Weights of a small CTC audio transcriber.
Training: adamw at rate 0.0016, 7900 steps, batches of 256.
Rows from block 7 of a small CTC audio transcriber, named by matrix and row number. Rows with one number belong to one channel. Each number is 128 + 24 x the weight over its row's rms, rounded and kept within 0 to 255. All counts start at 0. Numbers have three digits each.
After each channel's rows are labels from the 100 clips, of 14848, where the channel reaches its highest value: "strongest on" is what is common among them. Only what is clearly more common there than usual is listed. The data: Morse code for random letters and digits, with fading, noise and interfering tones. In brackets: how many of the 100, against the usual share in percent.
# convs1: first pointwise conv (model.blocks.7.convs.1.weight, 432x288x1), inputs 174-231
# convs3: second pointwise conv (model.blocks.7.convs.3.weight, 432x432x1, transposed), outputs 162-215

convs1.99:126114110157143115098139116159155139093094156107108122143100109138156128113142144137159150163138135129145126113118157134111114139153122129159081149138127124127093125120132137
convs3.99:151108131146117158116135145176119152144151121155107129118150073140104117116119158115133133154124150136133130104103070126170152049105135128096127127149135146128139
strongest on: reverberation (37 vs 14.8)

convs1.51:110155137129104127121129136129172120155035118136171141147128125108146163102099166158110118144114172119153106094105138108123138133126119132152151160164161126131110138142144171
convs3.51:130130147130128095086094144126140120092127139142108094148164154113157104111110119154107118143130139130132114114088138137123153098167131138129143108111157104108131
strongest on: speed: slow (63 vs 33.1); clipping (32 vs 8.1)

convs1.241:161123100128131113124120127119109076134164126101108163110108133103161146128126140105144135127112145143153161139135118111143120148134146126099117114153172105146122149134144120
convs3.241:135157149130131145136085125125138131124112124085120150139106126101158159120104123153150138098124136099126142137164188142118133127131154117131147115114146130144137
strongest on: fading (69 vs 29.6)

convs1.104:175171126132097072126144157104115169138117132160127153115118109085165136124117155096119128131129165151090137104130084111110156146128116089102153117183129147162173134093120115
convs3.104:165120121151146134132145142153089101106107126142112131103135160149157104160128128131153134176127128144111111099149105129118114135124124139149154148155137124156134
strongest on: fading (73 vs 29.6); reverberation (37 vs 14.8)

convs1.72:105129145132101128126140124134147114118133157140126122101124170123102074112125154126089119142104154129155113148098096137130118119141129139128094178147123167134106118101083128
convs3.72:122121115168134123093098122123144141160121140153084046094103119122136110115142086136138110136128127149153116158135118146088130124129116146161139146178125138100146
strongest on: speed: slow (78 vs 33.1); reverberation (42 vs 14.8)

convs1.378:127159144162099130080119081120150146124150148124165139110068185122136065162100094117109148174138121090159130149152148103090106135171147098099091104109125128106100128150110087
convs3.378:125158090132095106118141108127109149135134132141130106189097095116134112146152130091069126105149178185135126135158113162120210159180099097136133112137140167122128
strongest on: speed: slow (77 vs 33.1); clipping (41 vs 8.1)

convs1.419:125133126115110122131159174144131147157150143161117148141137092166123158118109158154182163148134147134139177140154123101129147128125117123074114121122085153124194158117103156
convs3.419:129147119096109127123124137107167128113099137129176109107118111131131129127118140137094121138111083162156159171121138165144084110118126152126112142141098115133131
strongest on: speed: medium (66 vs 33.3); clipping (30 vs 8.1)

convs1.222:091138153143137142135145136131109098184165104142122112134127128113120089140159111123116141120147173177143079148136144130117125116156125112140068139103127124142074091129121132
convs3.222:126091105089132141128127128120107112097142138073137173117134121139107156116138144133116137140129128092124114084103129100135106160127149148083110092102116109142073
strongest on: speed: slow (86 vs 33.1)

convs1.16:127164088151119081121112152125123122113115113135131098148107149119148130121093136125140141131161087110068159151103143131144116104132131150146129121127130123125136143102085144
convs3.16:140126112099136151124127101151078129162162133098138087155105139134147157136100096120110061156101170089111108162124104093093165172112134127089124136110153145150132
strongest on: clipping (31 vs 8.1)

convs1.232:106132113114116099125103141110129139140130140088122133122156134123150154140115116128075116131128108143063131159140165219138135094099122143132149149141138096098141164100155136
convs3.232:133157120198147182146141152134107143112107122146158125086055178132119141108158129106158107166170151129123128112162172104122173108156137131121103171159133125101109
strongest on: speed: medium (60 vs 33.3); clipping (32 vs 8.1)

convs1.19:117163099162117154143118153111104115119157137131105113116086132115167084109085124112116122113138115158110161123115076114168128142129138120099115146181136111089109117135093161
convs3.19:110172142159142134127126112131129176146206159148111112109138137147115144102126145136142143110154163113088145090150096130128135098141114106161126092127150162108101
strongest on: speed: slow (71 vs 33.1)

convs1.354:100154122121154103123131114108112121126149138124109115100130154130165134140154144135130106150122112153144127140145131142137140178149108116115137118120098074097129100140060092
convs3.354:122122121104122129140185119111139081072143096145167155123126130122116144189099159115143151121117094140134099114136170161160144173112144172103167152148144103162107
strongest on: speed: slow (78 vs 33.1); clipping (33 vs 8.1)

convs1.158:150155096107120119135101093112157100142139179141081087096115159124121112154138111081163167137161118136175155097128116094128115119143144113177156128104149129106121176164155096
convs3.158:119091118125153113130151131081086122136122138104156147091130128114155182123135143117151141099069095140141104141109122136130097149139150133084128137169107131118131
strongest on: speed: fast (80 vs 33.7)

convs1.122:125124127114120123116118140149093121127137110137156128137138129125132094065106128124142136132120118113122149138116120143146128106123153082099091160179162139100088133113132107
convs3.122:144139124160110147144104111156124144148128144113114103135138134133134109113185115139181113181149148154121157116130144126151134143138138120126119143160134103146135
strongest on: speed: slow (91 vs 33.1); clipping (29 vs 8.1)

convs1.120:155122111138164098157135155131162111108115063152114128148166096114098197142143120142120122118112107113118131126121133135094071153107155097153126146125138072117127079157149100
convs3.120:160161121085161115103138122108118080178128124127116111122093111120117118154139129075148139153111135113166134125139136115114116102160146116165109111143113101084201
strongest on: the character "e" (38 vs 13.7); the character "i" (35 vs 13.4); clipping (28 vs 8.1)

convs1.210:109146132155194127121146116132085104143139117131101093148136157134101128133157135131155107165142142125108103190146079107157105152131095147121117087137120155140087130063147126
convs3.210:114125069099113132152106124088118143160132174100142102140104162151130155122134148107134147105153134115162152130081166066150156142122097117115114105148121103104095
strongest on: speed: slow (64 vs 33.1); clipping (40 vs 8.1)

convs1.204:113150149148117122112148150127116134084126110124127157125129112115120144098118121119124100131157168130147107129098127164152130100165133119094113142129134149156120118111147113
convs3.204:107103107135174107150096130151140121137133130137147107159081124115160087113095121138153165109139115147153150122170159150115117111140114109151125146153142170117073
strongest on: speed: medium (68 vs 33.3)

convs1.37:097099140129149140135151091136168162112142135118150128136120170133128149138097115137109142120071167104139108119132171150142119125098093109100159112113129109140141091126180112
convs3.37:104135105137118158102074127120174099155142110090125145171130137087115122091151128171130119125112117090105113104124124114126135116145125148145117137124126108158088
strongest on: speed: medium (66 vs 33.3); clipping (31 vs 8.1)

convs1.304:110118086119123136114151166146111130122163094136142114103116109079147103120131159144138111110109127141127143129157097092113131125119174083109079119126130082103151119153122119
convs3.304:141132132137105152084115140121145125146150157131125127150145133153164148102115128122149126129158113108097156108117157112121156057142126096160150101102128112181087
strongest on: clipping (40 vs 8.1)

convs1.396:167145126112126158191132156100122106083076118124130133088116086120109108134097131128123120135124110086140102106117126188136140108128084152171136152121100102139094115125143167
convs3.396:138146170110129160112175112113070132186152140109096126136116117143144093135170111119151141185113126125112126172124126140145169121125160124119118157136121130146160
strongest on: clipping (34 vs 8.1)

convs1.272:086158157140132129166158132154091149169151122125125159131145104152123141108132163129127157109120161140110113106121136104164182114131131115188109134136130170168168141123114118
convs3.272:158100069117117142081126116120109127158128170089135103093114127150149148120142133139132110131172145159121097194136089188145131156108092153118130106142133152118094
strongest on: speed: medium (65 vs 33.3); clipping (32 vs 8.1)

convs1.39:150143155174105144090096143105116116121119134142148082111127196078108133134133119095148138128178127154113151150166154137085132136150109129131145099140145104113152143115140121
convs3.39:159106136109119103088143128132102119130140147120120117108103147156129149174191168119113098140152110122100162143092110112167137155090103139144120176147083119149131
strongest on: clipping (34 vs 8.1)

convs1.154:138142106136102148117074105134111164142094151136130126142132110141135128174118110115142189134142105095121189091174171124147090163137126115139127144129136126102156124117177110
convs3.154:142143120139154109157171145116109131153151124125121133119116112154146152142087147153169169150118109130193087130151117106134135149102118155132146086149168118125138
strongest on: fading (66 vs 29.6); pink noise (47 vs 20.1); reverberation (41 vs 14.8)

convs1.213:125117143151101087113181121087116094138107163123122072106114121111135102141136148119115138163108136138125116162136134133117090171140103136128142136156148116145136126070114105
convs3.213:137145123150099173134114135172141141155120143085165118098107147131154123095152140128141125147149152127097089143120149113136148149102143161122093131117086140165086
strongest on: speed: slow (70 vs 33.1); clipping (38 vs 8.1)

convs1.410:110114141104154082148110131143107128091131111124152174114118083143131079110142133127142113140127128134110144139104110097142126131161151121119120129152132148131118122122111139
convs3.410:127162158149127158160174128143120097128124108132168118120127122139145126100152115119121083156097125119136084138112133090169161140113131115111122139172138137129101
strongest on: speed: fast (75 vs 33.7); clipping (27 vs 8.1)

convs1.129:112155180107073163140121126110101111149121114161166129124170126095085118110097077112124155141151104123156120123107138152116123115120148128154142118159136086120135107164139102
convs3.129:127142087070136136094093119153133165140169129140092061096129100065144110119114159094127125107143105139132172155108139116145126121139130099182115137058140117089149
strongest on: speed: medium (62 vs 33.3); clipping (28 vs 8.1)

convs1.321:131110109135163141130166139110119142103099095158113156131126094120162094095082141143099117126104106094093118154086110126138118149094105132136126132131147105118106127121104144
convs3.321:084094110130133126153137103092126125131149107137139131137129153135082125158094133154096147104061079143137119120134111142095113133128147134120126121117137172111116
strongest on: fading (78 vs 29.6)

convs1.157:177112129114097131127114128113119098138093132138109125116142139120157115070182099104147121124161131108129117116130116140162091069125121123116121155136179144135120101152153137
convs3.157:137144094146095122105138158134159130088127139123103149154163163119097121154115150132127110112126104120149145129168147117110160139129140142182113120126156021145167
strongest on: clipping (35 vs 8.1)

convs1.369:113130142154112158155107121140106174145153144152163136125174159099105106100080106103154189107132143107173159100140159101162101132125134130126117119135153130113109115099143110
convs3.369:108096115113138176116119095133133109117118104101132124124143151104095089090157125067086121116120152111112150102125093115101146126166125086138091115097122118143119
strongest on: speed: medium (68 vs 33.3); pink noise (45 vs 20.1)

convs1.15:127149141149107110125120093175160141131154150096133110112147168146139152128096117127104145132143084127171137087116154114146100130132143155129160144127119124110156109113118110
convs3.15:120160137143150116212149140137081144123114142151118083103135127153149151155111109150111133143140129085155111137133084124158166143088146144161129117142129160102134
strongest on: speed: slow (79 vs 33.1); clipping (31 vs 8.1)

convs1.398:133117121160146108115172114120109141119108116129112113099157116140105132105126157106118151118122102140122107112158133137162121142092148118113132123140156143152138117136121141
convs3.398:097131186138117120123101072179149164128115105133108140117116125160149139104121106166155166114107146141085088125160121122131095157136119152148142141101165067177142
strongest on: reverberation (85 vs 14.8)

convs1.397:126122111115141169146109151084114189135141110149093138122121135086128122116083153172124145083140181175111155075145115093147162165134138082131087134126132144119108116073120112
convs3.397:098142088111059076132100142146132148152092091122135141140191112107109181103110125121103133082100109139145139112134099127153143084106132102183122110128090151145109
strongest on: speed: medium (60 vs 33.3); clipping (29 vs 8.1)

convs1.70:135151159140096101111170138154136162139148151137129133129140133123162120135098119108130105109144115101093122121138140121106140148095120138101136127189145149195154123101120107
convs3.70:123143111081143150121150201085188128121152153104118154157131105147108154124107140171143152129086136105115113154132131152133124131128130114099138110124125160153102
strongest on: speed: fast (60 vs 33.7); clipping (39 vs 8.1)

convs1.258:119141112172126142137090126093120138144127141126117151109143158100143165140131153102127149056139157105079141126145162150175142150116171100149170124139077095106175109078139110
convs3.258:150141123117137112158146122110108154131079138174135122088100159194104117143155126128118135136116104121182147187150126153128139150154148145133134136108124098159139
strongest on: the character "e" (39 vs 13.7)

convs1.425:147128146108145091101130128123138114110119152128080128118142122157125114123096127101112140119120093072121136146105134120140127170113158130131118123146108177152109165124136148
convs3.425:169103144132137161150150126109130187101103130116151123068164093106139119155096116134105113131131130143123146168125140115195119135084109118145135139113164137168120
strongest on: clipping (30 vs 8.1)

convs1.220:111151090129122146131069081139128174125184134135131123100134125126143125147137114073123163143184115142124131082136128121157136138111151129168106113159112122075167172137148107
convs3.220:136167098116132115158125099131144187117169084105151142151149131110131150109066125116106128146103153095098125077098108079119125149095147106122138099103126137094158
strongest on: speed: fast (89 vs 33.7); clipping (28 vs 8.1)

convs1.77:144128137177095142085130126119127099111156134133133170134177079087132137093146117111161160087113139162099136113146114101127125117111128115074140135144160126140113114105121106
convs3.77:121123145096147129136149116109152142124132152124133140154116137183121124126169149107172173119136161161119104156176125140128172158073174134140149114132124110114112
strongest on: speed: slow (74 vs 33.1)

convs1.422:131162099137134111148122081133119141115150163130070141126170126139139115174091144115134163148121106103137108152105103148131115142110113129173119119128132109132142155147170133
convs3.422:143111129151143145152129104152109134133183156150143111162094112111130140103162141123128127150128144130128145145155138176160163148116169142152105112147159088168129
strongest on: speed: slow (61 vs 33.1); clipping (41 vs 8.1)

convs1.297:109103173123132109157112133160143123127135135109126158124132112128082075136102111140129115140120090100122150124120122149129107112113147130177131125145087130124092109168149096
convs3.297:115124149170150103118148124137113105124143107163072135133106131127077085134131140135089124142147143124159155145088129156099121128139132120121120137086136161139158
strongest on: speed: slow (61 vs 33.1); clipping (33 vs 8.1)

convs1.333:122132117112117121161126119146130146114180109137153168155128098109114144067170090117141098149140129113097113147130129149119121171159123118119164097119124126100126093091144098
convs3.333:111124149161167126071123105108125134077154126151117166116119116123066139155100123155083128134129119144125179141111059120109102135145143119135115134108128141124155
strongest on: speed: medium (67 vs 33.3); clipping (29 vs 8.1)

convs1.380:105107131136139170131165141111109141131139122123148109134147106115129154135102119164121135136093161106155138132098144124089151125111127120147143116131108104150114094102128172
convs3.380:102121104136157171123127108170093128158122109122156117073141115097125157120142119149148106203125149156118134121127094087169112121098149167117135154105085103134141
strongest on: speed: medium (68 vs 33.3); clipping (41 vs 8.1)

convs1.105:108132117148174102113095200112137135117132188103130127118142164069142120144109195085153128113119131138073137159133122140133151116065129072140153143149144106099138124123139102
convs3.105:123115108114137138168120163152089151082122099156142142129094112110116097183115095153110105107135118138145099133130132151119128142079139124126159129107126133083133
strongest on: speed: slow (62 vs 33.1); clipping (32 vs 8.1)

convs1.384:128130133142092154161083155102153094183134130103110127125097147112134124100118115124104103156112159106134123135166171143118118132144145128127117121128084116097134083121150134
convs3.384:146152111147140148155086109148113178163161135153084081117136139100210133118144095160138142107123121124165115127133097138117137108122122154137146122120161151080132
strongest on: speed: slow (72 vs 33.1); clipping (36 vs 8.1)

convs1.193:152105096149134119123106099096091141087118140145119111125122134121150113106132153102125108098143094131139140118162111119122116161118117121133149092143129134126099122115199146
convs3.193:155187172146127105133130136102152171129139114136115109112126156135125139072157108110125141101133106176118104132106080106097149119096107092135106140102091159113125
strongest on: speed: medium (70 vs 33.3); reverberation (51 vs 14.8)

convs1.24:205113139161080109118150118099116195124161085105179130134140109115174122133108114119118130103115121143132152104155156124100118177109091139156156145131146127129123108120131086
convs3.24:128174100128121098128136104171065128156151134107103103098156144152109136149098159136154139144137127117112125119112093132149160134113124155108128141109151088138109
strongest on: the character "e" (39 vs 13.7)

convs1.88:134178141149123120162112106142146106109144163129095090129116161120116145151159131126120184146124114144116131132144133075149115096158150161131126126141130105128126131140130123
convs3.88:094140157138155142138137103145132118136159139108143101086119156102074071111143150144134170125173127154111140137121114138109124147094150106178108122137101156120109
strongest on: speed: medium (76 vs 33.3); clipping (34 vs 8.1)

convs1.370:128125147124108102104146170131098120110105112127099130083116127072152130099126159108116149123130155150141144093150156123161111143113112103131108116140157117162117148131084132
convs3.370:126125115128156135123076123103128109162174113156113124113141100167149137145147183136112153115143096147092174112113163117114105137132090104182116142124104129158143
strongest on: clipping (27 vs 8.1)

convs1.277:134171140147099170138094076142103146117118144134119114129141131119160141144158104136125145135148124118177113083146159111139111139181108121158091111080135121114152127131103128
convs3.277:098120162116149147169098140158129130115135112131127069142118129081134112143112088127152144100121147111180121133150144114140111157102156147136109162128176153147125
strongest on: speed: medium (71 vs 33.3); clipping (30 vs 8.1)

convs1.325:120110138132112159132125117105106125155083115146109093172151053162110151132147165115113139168088095141193124108139142128114102121121151149167127141108147094148132132176168131
convs3.325:126078133113152158126103121133082125091099142117102130102117137136127161140144090137156100144116118114102116141155152122118112146148132136147102171163137131141145
strongest on: clipping (37 vs 8.1)

convs1.240:123126100158120091165143111129132133114116133125142166124137142109151135133157099088146142081117098142121115131171172155150170057148139117149137087137094111120155143077094139
convs3.240:143127096066112129155125127141098139113142123135111117149103097144112157148125144148107134080128116113147126141171132181123132111132114105133093149134136140130148
strongest on: speed: medium (78 vs 33.3)

convs1.233:105121085143159173173096111119116191096102087152128146111140071179114099135153116107114132128134112124108120116134128137160118112098170119205100134141118151117129139113111113
convs3.233:157133110095162161143108151096148112130166118087127131146097172111129113136124152138147150142113150119118142130160150131118125157135119110139172142134120133116137
strongest on: the character "e" (55 vs 13.7)

convs1.28:140116100162138146112124128126112141110139118106137148116160128127144126130110121137080093106110130143124150115146116107143128103131128102087132097132122128143132145139075088
convs3.28:149095102123165120134082118172116164143155171089169172120126133111139102122132133137150148156114144169104142160127147132121100181108151103137132127105205115145115
strongest on: reverberation (89 vs 14.8); clipping (34 vs 8.1)

convs1.114:150136220144102132097158123143143110131131137130136140119137191158132113109114127098146137129149163120144157135110146120136114115111102127119126130120153143136146144121139121
convs3.114:096162092129125130162135144100161176152135078124133154117149099112126127096156102134121152128141118160162064136154112109106133120108110129122106098103108138114100
strongest on: reverberation (46 vs 14.8); clipping (36 vs 8.1)

convs1.3:172161155156152150142139123114129146149164122115130120133160120111184149109154170146114154122092139137118175103100108123092111182139128110137085135124156095126084104119142102
convs3.3:130147154111160137116141101168093116130130125139145114139108093118133147128146126184106122138159142172086102149112098159102123114100125117145188178162155114141134
strongest on: reverberation (41 vs 14.8)

convs1.181:129146181162129133109124100165133170123105175074142114121159127126114112161124118076117139100147110145142094088128163145153084125100141141161166139171162114134085122108125112
convs3.181:129127130117129130120127091147088154112159095116098126145159088110104127136138141121100140127109163131112141100136138158102096130169116085103101153081140134068158
strongest on: speed: medium (65 vs 33.3)

convs1.78:135093109158165101161117140143121135109112126109126113122145140105126168149135115138148170098129099146117120138134158107141126150100143154141165122147122085103133117108114130
convs3.78:100112134098133121131101073114105105103146058134192175095137163146123123131134140109130135075106090111119109124150129142114111136138083149122137111095115124125087
strongest on: speed: slow (67 vs 33.1); fading (63 vs 29.6)

convs1.393:196122159142093116135151132131107144145154135139146136155163108114137135115132184128125138100092150115160112097136122114154120101097092112115106115159104141154133106142154136
convs3.393:140128173161144142145150138139131146128111129131139121146111150111166098144103142102094110135131176142130142150121126160112127117147115080129162128110119143089156
strongest on: the character "e" (44 vs 13.7); clipping (33 vs 8.1)

convs1.412:142117094139137145108136122116131166125107115110126131121149115076127086149085124103108148134105166159142129124124083122139152124111128079134116122115126092107081111095177128
convs3.412:158110082143116117117145131129128092157148142130140153134141114093155137065109183128172135143136103104087116086106075129168118111114106130152149140131106175068103
strongest on: reverberation (46 vs 14.8); clipping (33 vs 8.1)

convs1.290:085136148128121132120134165095095159138141123117146148116161096129088105136147138132103107137167152156118112155099109131108118075116147153102115107131127134119132098125106097
convs3.290:132172141163124115125150137163115177167133160136163073162163123130118120064150157155138125143128158144116172092163099119155148131089125154139113121118078136131138
strongest on: speed: slow (84 vs 33.1); fading (65 vs 29.6); clipping (26 vs 8.1)

convs1.208:104142139111150140112136138120129148117101102116087110104156133108152136145135133122105078120111090125059119170108117143115141151113113109120153137127139103107131139118108129
convs3.208:095121083140128139150121112079141118145132121131102162135126112151115131130081114107108139099113105087114113111111105086114143105167125115095097149144113183073109
strongest on: fading (79 vs 29.6); speed: slow (75 vs 33.1)

convs1.124:105145121166111133138145124145140073129155153127140135128096138080138068130131139143110107106150160098138131091145122141194107120148140129107104179108154181106095093135113116
convs3.124:154154147149149143127104128138100135164106102135094096125110132090177165119122103153142117151159146174134109168116109107157127097116119125130140168167152112115133
strongest on: speed: slow (67 vs 33.1); clipping (32 vs 8.1)

convs1.42:163166147117145114153112132145115144076105107123115147125142145131145156166140171130141102107077140145091138101155139129137125089118122111108096137145150130130071111166140107
convs3.42:120077128130108118114106121140162133147124142121121129117144124143166122139125103145108128127136106120119127130143126134085155091124081133123128106120083109133123
strongest on: clipping (45 vs 8.1)

convs1.215:131151127130149082122133186140167102120124143095131113163090136097133186162139162102117115123108160154109102142131106127114148152149118117159112116149194099183117131100142132
convs3.215:156145122125151139134094140139086165168122123128099111094116172162170172106129109122132102091175132129135130101115128134147129081138098133135128088105088154128106
strongest on: fading (70 vs 29.6); pink noise (42 vs 20.1)

convs1.335:111132126172155115117126134153114131115146133166142135147101110107133110159127140135144135114161141142169140106097158142153080138115146125117073145145191112128099110109088145
convs3.335:114144154113120152141124077134175112162137126149140077122100124084163154136111088165166113118146145165163083138092145142122137117102118112134167177131123130119127
strongest on: speed: medium (73 vs 33.3); the character "3" (32 vs 11.8); clipping (30 vs 8.1)

convs1.171:113105129118107130126137137145125117098126134144098138095162118121099120079092138134141118136106113139129141136100106106117138075123130128098098154122184126111104122146096112
convs3.171:119163112154116098123121105112146144137108129127083109138143119144142126081125126136113139103181151124112139106151102122123160129139157144112132144143129114133166
strongest on: speed: slow (62 vs 33.1); clipping (27 vs 8.1)

convs1.34:072155117162174162166141147078154151111048122148098094121112165116122118109087126091119127111121123101119157138086122147135111140110172136164080151132124128074108161103131103
convs3.34:111169108115134131153126114126125144126080151189126117104126123138098149150132122129092112100139107121148153123149165112171159120172117130137101101115080161120120
strongest on: the character "e" (55 vs 13.7)

convs1.211:159157127160146135105110102166108118161088143099153161162134097131130154160121142133094137130162117139132126180124129101135115148116135157118123066127128139151150169135126143
convs3.211:174126114134133105106142158103130147090095138154134136148155136100154136139195125172163129161180169122134121118162103123151147139114160126139145131151135140127111
strongest on: speed: slow (72 vs 33.1); the character "y" (34 vs 12.2); clipping (25 vs 8.1)

convs1.20:125061147159135136136131199127119131144136129137153085132136126130095129114124116103146094127122145126097180165173118126114106087102137101082130107132148195117118134126152129
convs3.20:117091133105128122178203114133127097122125108088145109142125137125120144095128119107156112104139124132129125114091143104098153140140156141129113138143174107103141
strongest on: speed: slow (67 vs 33.1); clipping (29 vs 8.1)

convs1.329:143099125124106155129125132146152147131163125144153112177150153129102116110140095145114117158146061127147114154113133135102121144145116137131165110140125134101109129145132108
convs3.329:134132153180158138132163159124108150122150093135130171100102150172137168153122145148130107155132165108102137154096147153114100148143136128111151131149159124132134
strongest on: clipping (44 vs 8.1)

convs1.144:140118168191137137115090132164142142111098094128134185084173090118118118112131145147092130136120132121154147125104156107104125111135167141103099098119116165125101168113080172
convs3.144:154143107123156109132148124176125160126144117141155121087120094122145146162162107147138122192126135141125137112102153114119158072118140142136118144128122118123112
strongest on: the character "e" (36 vs 13.7); clipping (30 vs 8.1)